Rows from block 4 of a small autoregressive pixel model, named by matrix and row number. Rows with one number belong to one neuron. Each number is 500 + 40 x the weight over its row's rms, rounded and kept within 0 to 999. All counts start at 0. Numbers have three digits each. After the name is the row's rms in percent of the matrix's.
After each neuron's rows are labels from the 100 images, of 14976, where the neuron reaches its largest size: "top examples" is what is common among them. Only what is clearly more common there than usual is listed. The data: abstract colour fields from 500 small random pattern networks. In brackets: how many of the 100, against the usual share in percent.
# gate: MLP gate (model.blocks.4.mlp.gate.weight, 512x256), inputs 128-255
# fc1: MLP up (model.blocks.4.mlp.fc1.weight, 512x256), inputs 128-255
# fc2: MLP down (model.blocks.4.mlp.fc2.weight, 256x512, transposed), outputs 128-255

gate.477 105:512513567557498546487510467473501516466530554495424445499491487488471536476500588556479492518513503475484493583525533534520538573502481511442547506467503532474501495493489455382492465567566506491579521442522478491453538474438482504496432521522509549463541461448514514524509581496510456496501512543511554472550501591489537505477485440556470551532465471537418507543573447471481457473457
fc1.477 109:547472509482508451418466476520416554507529480499497537551533473505480447531563480589501451520453452450479485497548544513429501519543464485503456570506484497494532492498482569525438549433481462571472484487490451531538507501532499587527598547468475470529511448483496505478517534425413459494498469484505478544490604466519517484468511504483556477476470559464446487474514552524458471514473
fc2.477 107:576499497483495547530481519493500449504479447426531519517515515519483546505497511461475583572477395509583473487465487467517493486569504505548531504453516416485539523525493514530560504425506459528560600544464450503488489494483530487555534560498463451521537542538467496492571452523531539455523525471505458516561517430525512450523506636507462431507424469536570443428410486488495440525512
top examples: dark (28 vs 7.1)

gate.236 106:520514549418543465474515540481530494497530531456452530471512566508486503486476488523472458485522485486426455398523486451542425482597548575463464490512515480492492518544497486517490533538486512567495402397470537516542457544583490485515421465536584473509551536480415497490569516415486517477528545493524523495451504518436492471538429554465496506577489520469510523534527496531489453559565
fc1.236 110:609493586526520519487498462513469512507439450501545500449499490523488489460531483472509513423533467470501485542536428527517447537443573478402584482496451508493440448520452487562447488517488462513476534553508577469487436503504568465486546481492576479542512443499463462533456516408480498449524531537449477534509435534505518496528513505494558515488475463462458460516444539548476500523501
fc2.236 107:488507532528454529534539457535517443447488476606487526431518492533515504478535481483511492508504531488469474540525495557522595532495476471547567478528478423580417529492470450529490492503534545514507505460572497490510558427549523502456523587546516474506514499575516457472453472461450499502428496574468475498505431477436447530533509484500556506499551468478475500538501527450514563582483
top examples: smooth (62 vs 10.8); mostly blue (53 vs 13.4); dark (32 vs 7.1)

gate.240 105:500528539435508462427514497525552490483573514501520464437479551501411559542542533501483522508532555501470412492508490471447479520557544459483475477460457478508464528508490430488489497475507511490497439469504485462490511455518563588562437512465519448477451448495485456536491485491507517509526501591485507460473525524486479479456502493483498480582480424487419636504496482537426495533530
fc1.240 106:524497510536394585523478512456440496555498425537469454500497508501528401452471462485453525499550472514559524504492525507473500515543493496460483555507453418522524485492551438498481456526480456521478457490472529615534494529463507535494514440545442540496474506499525561468529518472501548476523566520471527554448455516452475557482503538509527460515544503605513480365529529448469447440494
fc2.240 104:480486525527482471461477490505514501589454511462567536502462508480518461503528497504514540464558495603464512506544513498515438503492505508484538536453515529565532537477508468505480541531585595489527589469477514569447486526477489460456536511523449511415423522619490549463548470386530486511477446482525482472513522545447491544538495514526473451481476467564395518505406472553501432542484
top examples: mostly red (57 vs 11.5)

gate.303 098:517500538481477514475523452482473497559487445529529488488522570462486524565419459521451457535465474526542474507489504538538585543511497538474463507507445548552485398539503470485539480502480553530507473485546520588486509532457503529381462428575548548556471569561525524565577439511456401517495536439489560515496479490459500487496532532534476534499491507501500475507422458485462504511462
fc1.303 102:506458492503463472495489530503503513506402517454488442561475442576550457415485482448548529501489474482500508528468488455546560450499507532563545455530513526520596508513528489500511534529475575503577503516525475487546500507438488529488538553501483468468429466470487569476515549499503529466480500580451513477496606443405509504522585550471487481473571492514571515536428480506526563536564
fc2.303 100:482478489530462547487510422554536518471450507400484458521487510566523425553502439451512540431518487511453503507557503508497472504515516477525483487444460479537488606495460526420479522449475483477556491496554453447462514499509467525486545452497578497495529490505519535450473467550449522457478504553450513489527493400520485434477489507577463518472461463475447503509567566524530469547551
top examples: mostly red (44 vs 11.5); smooth (39 vs 10.8)

gate.445 095:509499520463457476431495465505541424480569522531471486449462482521490513487523488490487496570510427430554531480573533507486499490468531498588540488482531504461493497534453537436483524554490496511524560502508516584460496511560503443517478508560471548495606475486459521470472515545535470577470490464535510531458474499566509485519486449554433545527426525450452500486513546581515424417500
fc1.445 095:441550461460524508440465413491428519568504512482505466505546548507485423532567489538553499456506525506565528477441505518484551497508521488535488476460396541503477531496437544515509495547572581467485466477515480462547531472490487515430457436521557537479486525485465480583583523504521481508536535481503496584462431452541457513478503549522443471509463593490515537476501410507511510472521
fc2.445 098:557464498537446480482512574482551493448547562471552596539514484472488552456465540455430540514470499444491443464498489495538457480546451503475434519493512473422456471529491478446470475491541496523588564470468563499539485480516503479529519436515519516573477547508467439435541463518489534439459503499512467465546507520510444467503531518509524488484468569458489500484505465512479439549559
top examples: dark (34 vs 7.1)

gate.271 098:511467518465539510561504536474569501531561492556532549520492542454530510533481486537401489487518541517484538467482438446548434509541471483497535546579541478452445463529502518510520422493513436486485502471518448417569485534527491549510473477470576528521476576521533498525519418412475469463484537524489466513488477510437502528510474473531512511581523563431433497523501496521482456570463
fc1.271 095:532441515507480537490528522564453484441556456517467417516537476477520479522448403433498509580470485559493534501501509551486529482537451483592520482510459526505498523489457500542436442461484464490477540483477473468523524543513504471487493455514467462537411487506516550437498547596513478506530604531481495431423611452520490502539540510424593503528518433559570505488543469481472535547484
fc2.271 097:494532517468403529525472442527497491544439537478476548437452543515484429521531533525538550523458536482494439468494470478477494483408512514513496495424481521508458527496492497447517485487488522537534497560523550562531520501566514440558562525463470511548618460517461519489572477538511407584407472477478503529505469514529547480494536481539436467468501503490466551486566455543484445453489
top examples: smooth (80 vs 10.8); mostly green (63 vs 13)

gate.221 096:451470517445505499467485514566492505450560505536460540518453488489495486458503486495498495544538479544463520428493536529502494526464558577511486399467496527558517503533492421433549478473508506455543440456539553485520544500509435454417506508610561511507493496548487470554511562457404445490480464494475500515535476547475534485522547590456468573497497461578487518504479487475503487458541
fc1.221 103:526493487546550504564521454507495572506504487516459485519437489509515546519521491431489519524526451416525529498493525535460476450504540488493474469513519515507477483525538489571513450495519481468520509508567594504562483513480500517575528499524494473496543445511462565466527454470507473532445490538410509486481497506479493550415555559556520484518455535552491490441566495475450457415468
fc2.221 103:522461485540452503530498527481558540445514490471502511477529483489501508500551492570483496509441488501420407601593486465528497533438425523457500433484514459480600541499498569504506531533495570589456447482454564484511529483501517477491538411496467571458527535485428562507532465468423583503456511524554488570498542465501530447491443514467490525548529485501399536521543464507501535491502
top examples: dark (33 vs 7.1)

gate.131 102:483531535545487502524529471499611459537491504414543469427558550534485521529433527605471502476472489545488434522525490435510480509430534494506514552490498525468451474573517442458517527543483549509421509472518483496459486461453499465479500544471484430500524481554526523512586562524470503463523510492574485514401514523520544518495531433552520497536490448519558464534517432562482504534547
fc1.131 102:516535485486476565510536503491437514472454489473565451498526452485525497540597517459449511479535516524562491441406535456480505528478526506522423525479486523501501450564544475401424481516496477527482459498497498507495515527533522509443481417457412466432484477542543431558496468461449475533496508423468460550472465450496501479463482531528509479487431535497452523511491505484504483493513
fc2.131 101:489496582517455475474505464540475521475501516423494483469513535528465513515522571542468534439475459533546511512563547464446467394549561520559505466501513529482507485459403542418532472528527495517491516585526491505465543513493482487576479459459462477443441500496574457401539455521508523502543538512462453452420417536543409521498486525561532509480530504491571522578439507465530454543466
top examples: dark (42 vs 7.1); mostly red (29 vs 11.5)

gate.200 093:484515520472508458544566551509464486542570435495500514456533515533351525512465551476494516512475504478444479513459541451465567565515472474483544481576463567467539450455464490481496419473500504446510474490515469539486555394515473567473549461493533609453413512490535511495521462501518544449522499454531519499510464538532492505514529491496457462540490558477519478518423460582516497522535
fc1.200 092:590484501522519485524409577589493443567468436538555441514452423552511457454502505494509480474498512543464478553484493504505465503478533432470546528521458493525476543543509502535485585503502492461507416555480576505460527511464561513514477602407540467442519501521529452500498519504546503489473480560439503470518571527580538517457475490546611530453477448556531503508491458530486447491489
fc2.200 095:513450460435483537471448442453511456476514499450484569481539565436531414508579505559483569498485503532484501445561526444503470518529488488489466499478583506487541494475587499533508445503478513544516410522590476494519493483499471483463493460446540473542565475493500495528465461500496513428467524589591506566476517473444525447482525516482404504509575524467528556508534476503482464505516
top examples: mostly red (39 vs 11.5); smooth (29 vs 10.8)

gate.218 103:449507531478577506416462514483525538475482471501518492453428525622539533510543470528528506475534512455548459488550485458525589455519572585514464488512562561526524505539525529540511555500559521532529435412540559464593485545592473421521448509552485497506529525471467493477535591548477518518486503517452519513474575469484498506525495451502441555514513473464519482447525512490452518436505
fc1.218 103:451552484504559490515475488466438502511490480535549549520529496549513472520429537558473458494530450475527529576528562523501566500469475523551499553392530526479470478533471486548554441533521527508492593490565534467434517511428453493512503424507518468522640557584556493499564623454432504496488533499524512508495443526528524559516498456528498541475499467510523445515421435547530403543454
fc2.218 102:477516461528511515489492528503472427519539399509527513509559480486485454473552452501519514532464469435504505552430443493540518543582502500496535480501453466529457562516447611430547538536531447559601436539526576463570500520535483449499479493512420442492543476442494510444501477496605486532518530506467448400569561505469549497479483462562517492480503479474554546447552503503520512481527
top examples: dark (38 vs 7.1); mostly blue (31 vs 13.4)

gate.497 101:554518549478485452500466535498550462575507517548504528516513544499479565577554573437522538542516568500487482469473451477490412554518467433470506519448508545463499442465515485517417476543526453461512435505445504441441490469524607465562470481483566497462495484502502483544458510460499482478530448533512499531498458599550476483544460518519581511505396460477556569484527517497520445517491
fc1.497 097:589464507469517508463389565528477425433458471482463498568470512523531472502526434494536485482470544494556512577459500491519452488489533499439459540510518484516477505512468580480525506536469505458465561492518493444553597470526488496503550488540510490443488501444532463421489501414410485517513492462510558430467454529570504486506492494495517438552494504444504535533518533505507533473501
fc2.497 099:496541479535494493495532521416435604622519545525540494485532460489476581536482542480530492512489533477523510440431469580514474498487505529485483486483525560491462496454543494556459474372502412420505502434505493505482487490532526502485457522542535506548539476539505529482531461467519562475502476515558469505533472547545503492469539521438515536502512454460502553558423476498489544496491
top examples: bright (36 vs 7.2)

gate.377 086:506545488516468464544573521500547513452503476474500495512521508557435470487472440494503484509496506500499485521503480529388472489543448428520498496480483507418471508527495504473499451544457453494490544495451447441477486488476611458536493500480484515561543498472524457452497434562500533497558548460480474455521476538493428545472561564525512483536431464457451593446487492509441474508532
fc1.377 096:600505524519520439467488543491395481524474505576490562485460475511475545491475463498504451527484506454531507440597478500442542478472512473621496547553504563479460546471501541492498521559513543488526490488488437523511552444562537518528476551615492547454409502442492510605489488500482499487415494510508506527461540570451469519535513520453469543565469511520534527530569541511470550514420
fc2.377 098:505469521494461473497512449509536560592555516488507511444469520513494464489473537509510448545504494498516490569521491546478474440492468596470525465451487496499457513466558510498526491434542527518522501497474585477454453489460502510468481513475517448526476445483485480474505519527526448505539405450525542554494504498492544500495499507469476427479576499491542467484510500471439524509453
top examples: mostly green (32 vs 13); smooth (31 vs 10.8)

gate.225 102:441546396527486426474543555476512486585494508556551498507511554464498502485478600439543429568410520572451567483523479455484444506469516479550497462468492536487493517481486462504492472491499506457588568462503490495512538481467530402539485492486528522509495547449474481474464473553536477445575500530551419519424468538533490564531576487461495502516445489502571527529539549515516455494551
fc1.225 103:533454503455535521558525462530429551492560473385526528402546547439471502421488527531419452457516477507580520546484518543492518508587515492453503547494527515497489541501453492519493497478484550535517547536516494556581545456519366520491559534553477539459505449551512518553529438466457527543506498567459429555555439459509499485487499484583557484493556527468471481511453462565512542493463
fc2.225 103:539480572487527434471537445480485508466462478513536482492443569510466528506537453468546503515474532508438445513514459545501555527427552527442536489456495505456467551503472436474513460496520509535437424549535500536492496476504511593544505536475494503445536503561556477516477460504454539516490533542460527537483538553520493539474477463537550479465466499528487550514507524512485494455525
top examples: mostly red (62 vs 11.5)

gate.284 090:507543484408495453465504556468497555464580465469446463512493554462503535538472457514439485523476416535396536480426544475488529561506478562437447510420495558426509461506475515485430485561500440534523536481452447538484499525482507474448527469568496478533515509480558555444520448505461549505505545459526463571508556516467490493429440459484483478494494494489426493535477521543517469482524
fc1.284 094:477537552553481524524521459478485486509487489552413570518459477522513572462486429538472529474481438461493482481445521514502586543537484545545512560531435452453541471455468532481504514525483506444355557470577494500492544501426452449472478482504478503484499471491488438511498513520522446504438491520562518489464528512566512485462473513562475482541497546533530527523506528494457470512554
fc2.284 097:497496486452443479469524431541477495485522589496533504386517481553507502475549512505539512474500504476580526437501513440456493504467531493464515483511521579514438570503538497595461537538560510521485470492502501506554475540508430444540554516476439475461513525514545579420512511512533468557507483434471504571495477497544492506467532466528518551495532514540482547499498590488485404460480
top examples: smooth (49 vs 10.8); mostly green (33 vs 13)

gate.496 103:540499528523563430493433517464507514476507470463482491517409501506543501462519516554519490507428536442503444450503454473487496396495525549529514495591543500512473472532473481531545496522528484527453521435582575484530448528499484433475489432575478526573580501436495454460541511551505533526505511614502554489458559486486496498485528568460513477575466528507477451530550550560468512511425
fc1.496 110:519491527434542503458567533492485575515504562516474504567555494515496519487461509506526510518551427508461475477508433526546499537519460544412499450470488491488492402430501462470449534390501506547415492508526472408470478506543476511448508489445530480580468504600469522520471529531565443484501499464479455521458507501438520477457497569501478505451588478450538469522511462486506545566453
fc2.496 106:499495528519493520521552537514525448423519560434470456407618468576524571516430535599581520441461531446518531513496505451530520512502532464543513564459532506523516515468496469453454464544536464511469463490454580508504530431495491482508457386494477403489456454501485500534552538491503510536508453486521544448522500502462495515502522484482539522504611552519437500599418499480468515470474
top examples: mostly blue (41 vs 13.4)

gate.123 104:499542488559474506510452505492547529555496435525500475456508607490518480513497550505504503514535567434423467491470493551487456465496423486516547452397460488453493455486472484470560484542539516461541478497473480495527475544466527494553470465468527468609476518484561522433409492483504485410535517553535507493526496600456518455546544501561543499526513457513499514474507484506445476423519
fc1.123 107:457490558523522510465527485490439524447486527531539493525620501487512613608475540534431418572478492501483528477523495524481522478459493479473509467505577561538463454486533482471505485542442483541511499507486551538480446499462559437441525468483445523515441510566505479519506547525455459524571508431516494480516520446517566437439529566520498511481430502394479462477458538554483459520482
fc2.123 105:461437535529496489528439593442515403408540511485532518477527479515427498537455419469531506506489491583526564417461514533552494490487526503485492525520486571418488476520447553509547474465495517457520515534478560522493519486571481466508544504475444473451522446474503449541487518544528500521499518517437460491468509550499480528480525536512434544524455453539592465580393502560489548468475
top examples: mostly blue (43 vs 13.4)

gate.10 092:498507459515479496544529499541543526504429476517518471455459429474526527472517456472522498550516496483561451542445505534464494552467460506504453428497522540454496475541516499484508527455455469515473461470484517457473507483484489455463512406465464505522552452507465536473625529484514486500532554495479501512515524452485618550463459499568495422494535504464451558440495487557545475539505
fc1.10 095:530499441491521544451471469468539470502499526521566458485449480527483440536402506466519487547454513479484549514511519502446489502603497466458485513458483489514546486479537449496523469427465463494511468508492530449441525510459481496517500516457501562553465506427438491474431460475536484407469546546491553451435539511512485485504542455476591552492524567446522558441563466445541461612528
fc2.10 096:445449492488477486513599569459570560472507463433484443536457484434543511520496540486443482475446465514529500558551558496545475505558497537438519503450561524481484493438552522499456509466479473443531540479490512470452524509510499511562491496488449497562539556510467498541465471446482499469450534552586539418498499482456488514521547517535519469415472546506560498485435530460479490527523
top examples: bright (32 vs 7.2); mostly red (30 vs 11.5)

gate.18 100:461541515497482413535457513412495526526492478452473472493556579491442455538498519503505482530497406451519527462459548442475552515504534398476459473463446509531534564470540524503478556503467489501491504507522504530493513428497551536490514498412468513469469516530562495504460500505508491570530532488492484470495520462494531452516524539456471439519549512481498538499435491574461513506560
fc1.18 096:463514563472511483514520470493463517435493473403483518504535493478546460504522542485496409432561438476498552577512534429553512539522515525418493528475457532545487548518523469487608504509549538544484516509534471488481472550437506538524509467524496547555502475497475534539541505472456493532524472526484488507543437492572557477422479503474495594416514550504497473546471526502504474396488
fc2.18 098:465538494595479492482507489482553448551435520437506523437531492504497544496557479495542532430447503532434507553394490529462526550513425495475514537523447507426474415501489480457395546451532568536523500445547460475567500479574522486527459500562541536492474556521481518495509471503505479552546489515452466469448463428486421523498517488539508474528446533571479555500493544557507598485437
top examples: bright (50 vs 7.2)

gate.359 097:517482542473476485525405475561509569527476462494526440544443449555504466491540480556524438491492430494497489538518566515459502465510540493566517405519487494451501471494502457538508538490594491440463461485566512548528485546510562595491504508519499509404504421526531457491535495483510509513528468530474520509511542512542486526458568545491549470533515506520504535532464547527469544488561
fc1.359 096:512544444488560478460513500486434453472509504568443505554471522516548505471567457531529595528423505419491475479473543520540460554452485427514568587549524512465423551561493507529449513590501545460490512533407476479464487512442527548523581538485499534501475492472534496468481491500503474480470424492514473476547508492451502504531455483489445468519543490465508459534477501471435486473501
fc2.359 099:516514476523447519557480531536549452502523472498583476492570462519513459492457476576504483564539521458590506501477498471468402496502469543367452459503502524518643429456533500455550518414536507530522471525509529514479479465448478468513475477463518527508475467470512516398454479500508533527518560487460430523433480514503467525450523495534524471476496464560442484440510509482464545501485
top examples: dark (29 vs 7.1)

gate.169 100:464540470429496424474461494531505525536527538451531513507551525557405491552469467544442475567481461465561508479507560522475516564475508532430485496484493514545552516587474487445512484510457445531473552468413494526542497449501493463501432413536401570454468520532470511502469466510524449482534531489490512549549478530518512466517499486426423481556480538516444566491493486496501512517518
fc1.169 104:554481629531546511515506505539520507483484518532476480503452533558462462426523477512558501491558484477425500547513490464491503460526589535526503493541512471471552472512458538489505510534511488507465445495509476418511508481536465562584479580453478428494556511473455556485510589436477587499469454475520551486561543612492544478471496504474442538499535401424563448515493544443557495512527
fc2.169 103:484571480549438496448437559477535547469473484451519505540602487442507464511526574552549477480535483475505553530464479595436496442432479517515519494517386577466496504459460446408499404509470498486506507533520549524491504482453522488467500480566467528490525510573522583524459476520517446474505521567532515509460528532518539539484474476593489578504472454537466549532514500565488514487493
top examples: mostly red (69 vs 11.5)

gate.332 105:487523455519479455534502506502492554539507484478503478554441437496455525507469521557471421569479481399503532553493485510480558491540400509546449508545510506501550553564481473531513483535515513477522510473525513530553490478493519494497467459465375543481512438535560547446543552568478464516510532509493470514500494500556485530417550554501545475530470513590513584471562480538529477542526
fc1.332 109:550448474506504534517551495453547548487536426425539466511507493515539476445485605495522585466535511552554495510505530517516509489399526471404523554528580469497423517415465509516545448525504449489502542528489533499517510506536528556526448451435475520509539585519518507473456514471521572480474481500462517541515467450493488478541579464461471519461547495502487478514478479593483422506470
fc2.332 107:518472440483631465470487538489569511523462524492502511466530538485511528447571499496568527533472599422480521473509471516488462501528473456515554498533462500535607567547487448512493466458489506479505501577522519500522458494502514453545524552514456540433566527515492520566570517554478515492466494536541535540528528521495515526378466520446458540446466558553479470550528525495515529509476
top examples: dark (46 vs 7.1); mostly red (30 vs 11.5)

gate.421 097:447511507537512509503453544496518517500552482533572474466551571477380523531520491507512495488509497534469494416518515494522538499477478473540479519496441469555448402414508455499455433509521479515454417463544546533392504420481489555508482462474536474448512540589505513500545519509564543486555452473554558529476490480512523516564505516490425492577437494445490510438434469468545561434536
fc1.421 105:484554463494566521474495525488540569405455446548495515565520512497575479491530504515496539489511550520530517563558454451614485565526565574483547478487525399479487446531522553535581451534522490500422464459515495509504545540490447440520480502505546482496540516534479593435517525462466535454434533479471549502462561453412496560520547393503407514499507516443404459417526499516477491488507
fc2.421 105:487527479519567502530512463511506570511515493591518516393466503493466505434535522482504458528489542489519469543538516503467515498527480537411545459483512540453554509542506500455603458484512470515476493538512582504421484532510533468509542501562539510435404490500540496426464522497468427484549383506471505531528520448461442487480465510507473480440504533500452537453501533537580479495482
top examples: mostly red (29 vs 11.5)

gate.502 101:499538414435452471429449548465496503562504532571462523460439493548519517546540548533468494529450437491497425411453466540459481476494563575437466512550460524547560494538501446536575495486447493449497452452458490469485471540502507450514508506552472459524476496452512480536525540494501455499488465518504481505549560523502522474499407530474493492499453470567506494516514478555496481497631
fc1.502 104:488497496475507495565498554580574462514550476519573554518497415381516571484458459442564523521416542540483510508477502520489506423514425496535481555476498443538538502484513500488512563514437491437525511508485473524478493525501550507528518496452606492548433576527548499499507489500591480448490496441582447597449471554445455553458494517484538543508472559533521519535503502480567424544557
fc2.502 104:528448532478473544498516434522473464471527509462470475588565490529499520534469504550539526503505503460550518455517439468425533493448480457495537468497511495441514461462489533536490475366573492464402455503507531542489508526465507447452508463413540506530562438477513518474510460508493552506526498564554487511550481517501582493527488576501505572513478538437527515485489503475488504438501
top examples: bright (42 vs 7.2); smooth (34 vs 10.8)

gate.226 098:427494475483524498528555541461510523494488556506541441458526560526503429438524445536507543410601462499473499434484500489496447520565506585460500505501469486537538502522491516477485462499470505520457492434563496490477475511485460473526493542490499532508556470481480457436453447474469567476554533525430549502493531515538529534500417450433486492523509483507538505577493555445508575483545
fc1.226 095:625510469532501469495570481553439541453482483418469529456556449552495542464505480415499525527510449512498411597549465462527565467483529516494498540500483517604472502518427510462485531533511537536528486521497516499477482499473481515464502530527509570555465482437543438525550490542451518537536470533470519521556537441578459407509557468489502517478430460550508492506508492455518474545531
fc2.226 097:464489484455425485539468482484474541494470500463462490540563422546501505488446532492484460443456498465450472515502452483555482496555483499494475551511492532522407563548392502517529497545501489499588478514566547493503509461485546592478445502496472560471418505498494484492423533466514519442517485510497463495505494596472482553524555484566551515561576480556521480517550435494496534504452
top examples: smooth (35 vs 10.8)

gate.56 094:551568469516425524448512462523567556567529472542466508508474510488466493548545542504527464575490501485512475452531501490550518536489514507461519506520510530461531576535489527467460467486499498537500522441459540516545560483520466464556496487485478513514471466525439522478509475454514456464475482558485497528466616466543549533526454529413438508532480555523519597529569554537494442497498
fc1.56 100:506525566474439449493506551516492489482527452513480458488501532548519457552571557514521440527540501499489481496481505516502471536562403420578567448450563531477509505507503518532541510520515460469496464526412573428527491517480557500496465498394424504495508438514536511484460457438470472465489433578495472497573506452560483514456499465483615504497492495442464558413516549497454478481446
fc2.56 099:414470546533580452483526503523472498454488460433547411509506496468529528555499503569460529537542524481506478492387488537496523525440530465495512490496468499545511451433541483575494550447539532507455516439510470476473521439503505533498471466510434560495489514516470535459460514536507532433467491487510515557563530473497475520574529469494535494482564394518478554623488569478415491539548
top examples: bright (31 vs 7.2)

gate.191 094:491515515512508530535537591552479524516467432463455507509531488555538585465497449466554518433548504507514495470475457483578496455431542485541459446541560436486471515493526517544424455499553501511493508478518477487520523542498467649548431606444493476469539544494428531544409521476446562415518521530475478470501543509478478530479555479477535490490552491497516475450605573408519499488497
fc1.191 096:505490562472462567522470612500472506395582484501433483484527520554486466456530518503481485501499498470457453511437548524506523481456448543574498456571541499403485482513546542503573442455514464555408454443480495542497488538520505568529500542415528502471561520505464521510508497473463483461547519506511537438474558449472509567485414552507515523515568518439474465514491580452502435491519
fc2.191 100:445526430492574468563490548532515468549456565569595575455452583496489442516528472492550432470496470486537514446526518483530489542565438454443550551481563527562472468490610540503493469481448435478475509489555592535451496481445524481438561474513493462435521539553528523431543505510572529592429527489478516504498558511509497535514566478484468466496418466487450508529501549539517507499467
top examples: mostly green (34 vs 13)

gate.379 107:478522470498438477522525513497570441555535507558558504415513524446441487513480478492520443503507483477504557420472473576488518564533477507528472473470442485554488503491456432502460424455497539529467452427501514442502524483518476519521458478465514557553508498590503502530469510506494430474523515546506496487536464525431486489477405485466424537518552528508463573486474512472498539513573
fc1.379 111:499394546472475542459492437525593481518494495484507576435506516543545521521496547509516568488505504475618512510525523511576491561452444540578507469450502556574495500516502491560532534519522542486486506470473431561449516552479469514407381543561522467540434591507461451509475548459492485500475506466490489447491432489496433484512463476557515571476479512475421444450530482488489540488512
fc2.379 105:469479479595515539479492559474462484470489547509510521378471517504498475524464526443542523575544533519555442427575485547483523491494503454379528530515508430529527467462476525540406465462497484528494459485547527506538521509544514519457526484449525470504525468467540477509494555501500420514539570487559509516496477482492434447463524557494486535505516456482426557490511500532492466444528
top examples: mostly red (33 vs 11.5)

gate.274 108:458457526488558488512456566527511493504442452538537465486490455511461503489509490432486425570462493517503542506480497495481548468523447513503435519534442538458575520558531428569461511525502525437493547478484502544506488456516507467510525438477533504538463526478506559422526416505522468581558485488483532468470469550473532486454479542383557397544459478554546500516492532492497511562506
fc1.274 101:544489532528538529519428510504446399452495443494538463510514513465476567515421557485517504492559455585512531432476489494471495504501487492528498507490526436566490546491467456372506444463512475515540575492423525449481514452529490464436468404465519467484532516520612471492538525506482476476515488532533522472482566511510481504509570527437470515501463451557534527506449530542522499483501
fc2.274 102:428531526436473541387509477405536543483512497547465502501584467510472504452574457506561510559547518495532498487531531455520531503542486468459443461465516534544511533462531448469459537470505500501433481494496587533451488465511469467519495516477521470554515533476452429544478591471463481497451522515432527499490600530536469440444503488455511488540484538501483490546533553512484502470532
top examples: mostly green (39 vs 13); smooth (36 vs 10.8)

gate.198 102:439522421524512438511585539533497499514512499505494557510560595458473532489532530496493457569440552521477510435524461409451448481531472477516487497492451536493507510525536469510515540506448462422537517434473459516502496480564545428527469442443454520500519515459500476410454457504479472428558509550596461479468485497507537529471456497429500476538479450437459533481521545452475518590569
fc1.198 106:513522495510460424470435529474541503523473527436449462510479523492524475579489571511583489553466495555497526466467522515507533517518415507492439504501452551515485535498531450430514587540539464479548459496421537526511484483506543486486482431482454510519501424499505527534554481464488481456481426487495458557528514480485622412504489503453488504492436429540493471521489522497497493538553
fc2.198 103:537403523498521460543451463555547561478495439530496447396479501514512501413540465546487481411515506483485475523413497564448521542472548541444516522510495516563538424497520510488518428577523506544474500471545506530489524520437516511470534516516572391489471510476506507461497573549488494521493562512522501567503574538489513534472440445512505447558500486463541398561481521519487440505444
top examples: bright (49 vs 7.2); smooth (38 vs 10.8)

gate.80 109:465551479511479467543477521500521455550581517564433499466518559470491565510465492572516502570487454447464568472527508472486498562511465483595543474475461570534522511489461521495511488553537503458544521437488506437480461524490576481529478425487529564532511540519590467531538512502519438526515503465589485521519521550497492540548495458429438543536480482504477535500544502492463506484504
fc1.80 114:456395480434496475463526484582530528425552546530482572412577448490450539556458542531474457534522553450511526491532441483553532550534460452471519475476468536560469498467492452561446522469547529585486484495532457483568517437514483551486478541517550486512423493567505581535471496489440434505549526615434488539516474453454553500481510491544456529498542547488456549534507437481513529534442
fc2.80 108:504440448471531490516469520539527449584557504471518492506468539543531440434482497531463591484524434565550471477513476499487479494527484531434535485428550497542547472516490553486490540488535473450539544545478515595519501465473460458460522490476477519548433503508501490525514451504541540531499485447563528457513493500493616579516463478435525586516522488510534529564464515456546488495488
top examples: dark (30 vs 7.1)

gate.311 096:438477559492469521462499472482488541511569501452465439494544512493439493594527514550404468446552500463576586426520526486498568501543499446490521447473519484527462443525515473555489473527446532516472457512599535537482494472424475531476460475471482556517514511512495477512515483535476443551540541533448460496461470472538528531525498501520519545530538536485403564517474510507509459472388
fc1.311 097:513518470465483485514529503490508570482495471497503451455472471567501493457508488517578527530495438510491527491471565551483556598455525511498584458537473495501554461580452507476488470511523520501465462515518532530515500496537484534433515584462459576444563460532490493500521527496510500488445469466528490558460567547476419515470466495437533488488590527550566497521513494458484513496460
fc2.311 099:486558510508549517472514428432513459510474557538483465518571489521484529464439440507525615444469495484456474503539587497485518505474449554519469522473471561501467578493509472505538467509540513505499479511478492563488511534529501549490476557510505456485455511519505501440494431507428499440474454500481535358577522533527431515516583549523520496591528502514487411483462480484485456555503
top examples: mostly red (56 vs 11.5)

gate.195 106:446491534482480416474497434509553412471540531450527462439521496505462458442524472478463514527490536545449493484522581560421564534485556448519530429410481542465503528559508504502443469431552523458559477461461508475508502493470554494448466510514598559489539524487477445520475539525501457469619483532530485559477491484434496527543521460522494603562516493486498551498593520492447446528511
fc1.195 108:505507546499535480517480472434512479497493479551539477568492499461564503451496481515554510458513551550553473474566556539494558517542386558480544465515552428526462483426484513514455500472547532474510520487536550509460495559502491646501499532560512447447540552514429446477480476512490502553494469538493534486521550485471531477497497449487472460476515469539513450611456438508433427471488
fc2.195 106:482473549546544545489442528513543447424483475573556482506545444499455496571471494477541534458523454548475513516576497509471502527485467522556399484543527492478587552539473474540464531454475601443501521434418523505452481479556492580528455462521477575464487532544503514506486519543536503452529507478433494472536483524509550553471468546481468494592522483530413562498485470487546500489536
top examples: mostly blue (32 vs 13.4)